{
  "patch_size": [2, 2],
  "epochs": 6.3,
  "weight_decay": 0.2
}
Rows from block 3 of a small image classifier, named by matrix and row number. Rows with one number within an expert belong to one neuron, the router's apart. Each number is 128 + 24 x the weight over its row's rms, rounded and kept within 0 to 255. All counts start at 0. Numbers have three digits each.
Before each expert's rows are labels from the 100 images, of 14848, where the router gives the expert most weight on average: "strongest on" is what is common among them. Only what is clearly more common there than usual is listed. The data: small renderings of single solids in any pose.
# router: router (model.blocks.3.mlp.router.weight, 32x64), inputs 0-63
# up: expert up (model.blocks.3.mlp.up, 32x32x64), inputs 0-63
# down: expert down (model.blocks.3.mlp.down, 32x64x32, transposed), outputs 0-63

# expert 18
strongest on: red
router.18:090118153108121109094107146138090163157149127098140154122100111127136120130146182151132100109103168106114148141134092105099104147131115077149158145091121166108127167139156097135100132144148146
up.0:126094128135104078068099109116106123145166143105117137146072132127137145120153159159116109097106178141148151126123106117112109139118116090130147150124127152072167153100135099118125117141110143
down.0:074081127117132160128164082129106128146159122140140169109057132156124133127091135100123108118125147092135123126145106127120111113129093093128154109172090111118132154153145156127120137169128125
up.1:121124075135123116134158105122148106141127139137126119172123116127100143111119105132160131160146102129160127114110183179177107131068180136100118118122118115090120128137104159084141146103131123
down.1:162108100132131178157133124106165108159131118107160098147147124168120128111092097163148121122131084138101136117111150126137170135128155167136091159134130123158135150082155176109103132109106132
up.2:071105152111115137122162153167121144125107111134103144108104159097133102109128161132104082114105135070132120106150090131112146122146139103124134123115104166120144160125134096144142140144193098
down.2:117132158126128113183160115167098117151154160140116122124109166112107124128102144129182131098130144098130078091133121160149074098138137098120122146129110122117115127114107131097126178173139118
up.3:088096138140109117124108086158109136144156091144129153162129124132145116104141124097110137134139113145101146165117150131113103115114145078152174110152092076108125149167129168087127140168145121
down.3:122144128137153158128164096176090119129134119144121153140119191144134120111106105117116121076148131125120112109168120110127106133132130088093160125133071109155155126125083142142175093137146140
up.4:151117111149088098131118118146126077093100153170139094120118142099142177093100101110137139130157093131129144130146199174131136113110167127128164156137108115135136101127130138126143146147119106
down.4:145112130087115177151165165133091150140166117121162112085082131150172128113104102152142111125117131100106115109111140131131098131101108150084131158133133138140138108108137145142102098113100076
up.5:102147127093095157159125173170116144137121104117146155099131141091168108121139120120146106117124108099136123151154110137137154156132125090162138083111136129181127102171136104163143139159173130
down.5:160154157113153095152126148124098163131139150145137148102071156150179138117093126155170154110102176104105121114156083123109114130114107132115108163092116139137123141112145141165124121148107135
up.6:150120112108101128142129095102130149187121168087144152167156133104104108133125185150132134138126164163131112099090142129147116140125125158136109158103119165125127139088121115089110118110089160
down.6:105098127150125122100121103129089143106152116136119143086113121154137126132163129086163081155133142100106191160154122138092141113111147094150160127154113099119157166170153143146115121114110115
up.7:108104144104091078104133152099123150181121115074158143135139130096165124094179179137111130130122146152153130104105117105130119125126135122124119145088108179116136121129157114098100129116137154
down.7:089107161131151156112122133132097138142145125145147171131092105176139110116103117136142097107104129071096127154165111116110111137101100108144158120157116096124138173177159147146128121168122124
up.8:123144136112118141125138178153114116114096113106144134079137134067133097098152117113126152117121139110129100108148133093107198144155124138158169100108136109144156082136132121169150118117154125
down.8:120142149126140121148117144139094171149144123156132154104055107178143125130098122123152115109120170084127098116157091144122083119121084107093120157131118154137113143146139129143106147158116160
up.9:169110130125110164123135118118130107122106120162120121169109118167154140175094096123159174154146065129109135106161122106145130136124141122118097134130124134153108098139074174136140163099138120
down.9:167105124140121115126188136166104133128174123158163176117090169167134159126089109110148136107133129116152126095125070114116118151143109110106143100110103124162146113110134130131144129091126118
up.10:120145120171138142141157119156139074103110094176103133149108144141136155148094082116151152116142062118135155112113163153149123125087137137123111117171156116129128139151124159110140150134101103
down.10:100130113153143153125172097130155119152106120130111151139074137146174141131100116128094133119120128100137136067174139141141146094103123107111161137148121099122155135124115136127134180147105070

# expert 20
strongest on: white
router.20:104098157129131121084101137100091152137143097129127152132092141165164138138110163166103101115086154097115144129152116156100117146114087095148125158123152154148122161148165113116085116124138147
up.0:133121100141125129112150150126129104153108114087190167142129126139109125156175125116110132125118154099162121112103168144181103136124133160111105116132146131161122107147067117115101129113071118
down.0:098104120122155164163144111111131139132110113136115101132082119125136136167078115125143121139118119138146120109104081165168114129131179104210103116115117145145156156155107140125144116158138133
up.1:154099111165113086136143126136146124119146123159133148177124111121124130127110172107120146133192135123190096122158129118137102128129130111160096099124119095094102131167129143083129165106108139
down.1:086121094095136129124091129146108098149137152128126110122056143120140114135123135124174119125117176117139173116141107128138104119135117144175069112145143133119128139122158089149097168150102135
up.2:154140111132105120122153174132148149129101160136144067139125138094125124104157125118123105146151129130169092135108099136190125119140173146106133075129112102113142085113119129085115132148091125
down.2:116078108164129152177117149116141105173166150112124168112129157110121119141104153110112140161162151150155098120107136159123163100136158129088149129112151088143114142120133158147146101156138156
up.3:133151126135096150168147108113096099139151140112135132147112097089118184123158131113142119157185103125146128125137161149135145112138166147119119146147091102121108101105101157124177176136137164
down.3:113132135166184131165138129106096103129126095098111131135072139122101111153111169141157116085148133090121149118122130143129115103096125135186070133144111138121133147101129145127147143096153153
up.4:117182114130101100133170142122173076133124145106137127101138161087105152154129108110114133146157117132161136149129122141140154095122152145134133128098145057093090110141109103151147152122115144
down.4:122123139138154163099098106121097123117162094101135085131091104112151121145137113144127129120128161135143085113131125110143113097124119162175108118144175131158169135147137174104162157100133177
up.5:124102141151115189131182108140132164164074125144126138124147122115136104138108112084091103160158156138126106109111096153156125119120151124144151082123083133135106105157133159109139136136152118
down.5:126130137111116115144140092170172154160132142134141115126089138108118147126130158149196143121141160093122092104114086170134105119133094123148107125114116100136122132086117139087115181105142109
up.6:081111128101149114132146126125129120134129104100105154150133106126113137156162168116112090105136136106099118123155103118140061109174123111172161107114088142143091117176128092127146145148139109
down.6:092130147070131137154141115170084149137134146120125112118063156127139123110092116149146123115137151142114141078069095139115100114127115105168118133094142170119131137118117146121109149134115160
up.7:157127100102108106152142133167117131123139182098161139131142103076120126125152168084142143121152122132137125108172133119168075131135142115123156095140101147141093126138103116112175147164128108
down.7:156137149108148112126131117146101130163173117170126149160131128131128104122120092152158163130183138126136135089133138130165097107132122144175143104070087104131128110118120152079146114127097107
up.8:171123095106134089117152146109166122099138158095158103117146100123120160165183127131135130140111086110102140148106161137111120144105150156149125153125139113144156081145110138087128139145127078
down.8:114126112147139117123098131123104120139187104163155126166127113155138096110120102163159130133159105149101168135134146121102092166123140104116107121110170109114113140160112194136094109164133118
up.9:127123091116115142128187156112152134143138160132139098131135093126129110119168095097141154138117153122126137170125196094171110123107169151132112090131139097117131132117112131170164141091123132
down.9:122136130098152113143085140117137148152181092140156145129129159106149139113143089116101131116125111145154132108177116119169097144124155162156118100090139091111138108164089133152158148132083123
up.10:131112131114135156153141109135157082114120114151082056135126143137116185111110112129107150129110108114125118098100145178132188095131136138078115127132117159109105112118139164111146129119122123
down.10:059078142151156150098113097129147090155121099104082133146154122186130140139103131128124137147137115136154142117116137149141111100141122132140144083137187120115133129161132131088141100128117131

# expert 6
strongest on: black
router.6:151167137119161142112154120107157123123098146129114078092168118120127149111108100106096161156110155148146117126087122142125170105157162171115128120118151163119137082087149105145137113103146106
up.12:132159111126119152161137153134093139118119133087155163102127103113106115167115176127116146079113108116070092123149086148128137129113095144155163119123110138167137115114120128178148139140148094
down.12:131146116116128143137145152123166133136163117107105143145146106114126102155157151128115133096168121114110145136125147120163077161191092112115143095165125116129100099099136112134161196149141118
up.13:126137138162180101105103113106132134151131112109119124157157096099109133169152142126112125112136121123085152154133123127136123167168111134169157140101178124148077103120152093118116093106107089
down.13:141127118118105102121123138115131132137183099122124123165117108139131104141162130130160161115144100107132150101133146121177068163087098120098105127139153094132077112128114133084115154111115171
up.14:139147166131165120165111117118104107105161123154111151119113124092167144160111102137126149100146106157056130120115117168126095137122099142138160136093116123130099131138144100129146129170152076
down.14:122112134129121083093117132085129138125145130103110155155150114138117119183151176130144085106152128129103172130182123103147079187145111106157137106153122111139097117146140118136139138130108116
up.15:114100112145074103079119120137134127149130101126147133138101130164161165114125121164129155145096114104165105110138161124096133129091134139116082178179127118121161176114138158113126134118134133
down.15:109117119116128081132138091113123098090153155139091091117060128144104150142118134120186139107139124100125145127135134160138158098099150131118117167130145110128108146121081150154153159155103145
up.16:118141174094136198134108131091112145139109131122106120105144109177122096146088114130139143100101152121132110120115076151113150145142110147110143118128137170115122143121164121144106105131178172
down.16:129124140114121123115134129082109157119162121095088103114113156149136124168121161148176132106107140074139181156137124132121099128107087128127116145136111130161109104122151131150109152104131198
up.17:099112115156119149082088131100116130143085107105111125127159109155136113167153135089110112161151116165139146168123119095138115138149146139093165099162142090112114113146136174164112111115151135
down.17:162116109120119078138143127114128131134158132128160088149061164139145146120122138168164123143125128101166154124133137124126113164059106127108076132110137117122124124116128148124098128109090164
up.18:136163167086144167147097104104125170134136121137121134108136102165127125165085111126142145080136142158091107131122084147145110117123119127097150137086104153098097164115147136149107120162149127
down.18:120112155130150103095098127081114179154147105087128127113123122185149116137149158151122128101123152100113164146123093119118116185125093102149108131138138118145087131128146103152109109139107169
up.19:115136119153151116160171086129150069125127114124082115167112131123123150140112145138106137115170109128150115076148164136138124095141150119086143128149130091102088117128081149110144136143092119
down.19:115091131137107112143114135153114117110178106178117153159100110118144130090121121146184123163160102115136131138167136171122084126075137118121113126133133141110115132167119174108117113172135126
up.20:096079140126137121158139114120115110103137118170103124117104158126149162143104119143123110163153098090155117094138130154110118104082132126115140148154098106149112166181141181098140138144146098
down.20:158122089143104102146153084142160094106151148145092122175151110126097129126135159112154153119150093138160106107111140151146127090148157133088114130149110121080108097121101127126166133154120156
up.21:134137136080099142108134163167123166161121144098143109108123125131127123087111134147132115154077153122133135127117102129117136127119117139129080137086106180091166112103141102139095127107182159
down.21:108110136124124120140176130095143122124134129100115113099098147130126152171126167114172108124136146070118107122176113115145105130123079120143081146137127137161105108105132122160131161136139192
up.22:120116098145140128156160087118156081120135138131080127141137131122111134132112140131105165148186106123154108084121153158144135122156160124142138116158130103136053116123113153097154140161108106
down.22:129083135127104112134119106118113104094178122161137169155095132148121126141107122120167109137139096091141123122154160148134097124067149095138113140144128092124115152178143154117092156156106140

# expert 26
strongest on: torus
router.26:137165142159125126126118110125103102084113154118101173108108129099145136164113133124176118080138112142089108168170101113097123114149114122155152145113120110141122135137134105169170098179130127
up.12:127148108141118144154110125117133115096090130114144135084052141121119128169112131117149119100109119119125116163139126105082196092119133120123127140120147090180156151133146131148145117157101143
down.12:127118153129102132160117156162102136115113126114147134077141153128139136177122108107105119122135142103135084134149102102108120108126157123103157125131083123163155144117145103170154123107200085
up.13:133139151119182119100135106124130147153159140178085138134149113119139117118091119142126164103106107108114118078152100171158079140139106143111139073126128170109120108101105113136134129110155114
down.13:138125089125099115134102153159135128189128115137150167175154100119134097124166127124114108121160070144111115109119109103160095156129176126157111099108129115139117148139103159109098150134110111
up.14:124138119109150131154100133133115136108132145114156129091059141105139121192135135121153097111116135108114112176174137100110149129135121123148119139111139076186138161135147111128136134150098169
down.14:128133150114112164158114160140107165133106109106140127066114154127142126152116092141084124128101177105135099121121115097114153134124121124101125136146081153180149140121151125149140104110192124
up.15:117122171141175112147110096078151120122129109120094136133108121159162163176101131131128121128134097123136115124114145188129106102120153147103138130157144133095094137165165163108131108138081123
down.15:100103139131137115086104151093131117140102141094155142134124122186155114167154131135096099104102135136141182162128100082109150146102113127127123157140134104129124160149169164135119080115121138
up.16:120142155152145111138118114103112132097086128079121149088096152121157139167122175126130074125122139127107135158150099086095147132131115127162165148122146117158136146143166100173143100140142135
down.16:099112165110135127171124144143105137136113132119134158090139153131124130198133125119116101107144146104131092110126063116134106139147174122121144116115086160139101138145138096138135148161163079
up.17:156123111120045116119106145184123122106113153115140156161115150107122103063136124126175138122120125160152109126122154134121120152096116132160083148100113153100142148123110128131110123143142146
down.17:150162126102105217162145122144127148150116159144111127134156122098098143147100102144098158134132126125106097111093156106149120124137132130102154127126079122151137105118081095124157131124159113
up.18:154114118138094127096138127169113130124115144159129186193162125148110134083155107146161160129149104162128156119134135118165126141113079117140105129118106125099145122109063134131133129132131109
down.18:133129121131142147147120132164139149160151099142105141164186117093116124181104116110102161103138122135113073107095098110158097136170151142113149117121105127163102086129118094122128123117146100
up.19:114110160080131108144169133133124132147153096128117145127139125155158148091089146157120135135120156124132120084122104184146095124112157111102117120104135200117093110129151140093097139144139101
down.19:144134114102106137158103120112141142146158201118171173134115120122117095140119168129119137140145151109111120118108094121197082121133139109130106089089137111118092109129142118104118154147115118
up.20:105136142082122132087146164138115137136148121147153082124156120141155139093155121127081125163143136103129160095071131152172104129130133145100118099121111160112140086116124133121111166088158122
down.20:121118138114119139145131154129118113126118134169161135159074114102119109141111067075132155084125109132126088137134111122133118141131135100075128122107104138207137137134086124128103130142152119
up.21:108155141133139139136133124113115134120081122077115147098124145136125114130136148135102096100089121093107088147163083096116182140149091129162150136144122111175162132145139121163172114133159120
down.21:104103141106107153167134153191115152141123144143131160117135123139131113187112135124099097143169110098118097108124080110119102102103172096110149130119117154128117144139136105133140138135173087
up.22:145141120084153116114119154131107172143149134130178116085126107107099081127143130139141141107083178120119110170130107094158114183133118121150106112098136158152123128098136108130105164137134145
down.22:142141156104071117142094174141103170106138155120174133086102123116140129124143082145154137142099157125119118157112126097108165157074121149107119157125101162163139137128135115152122143135137137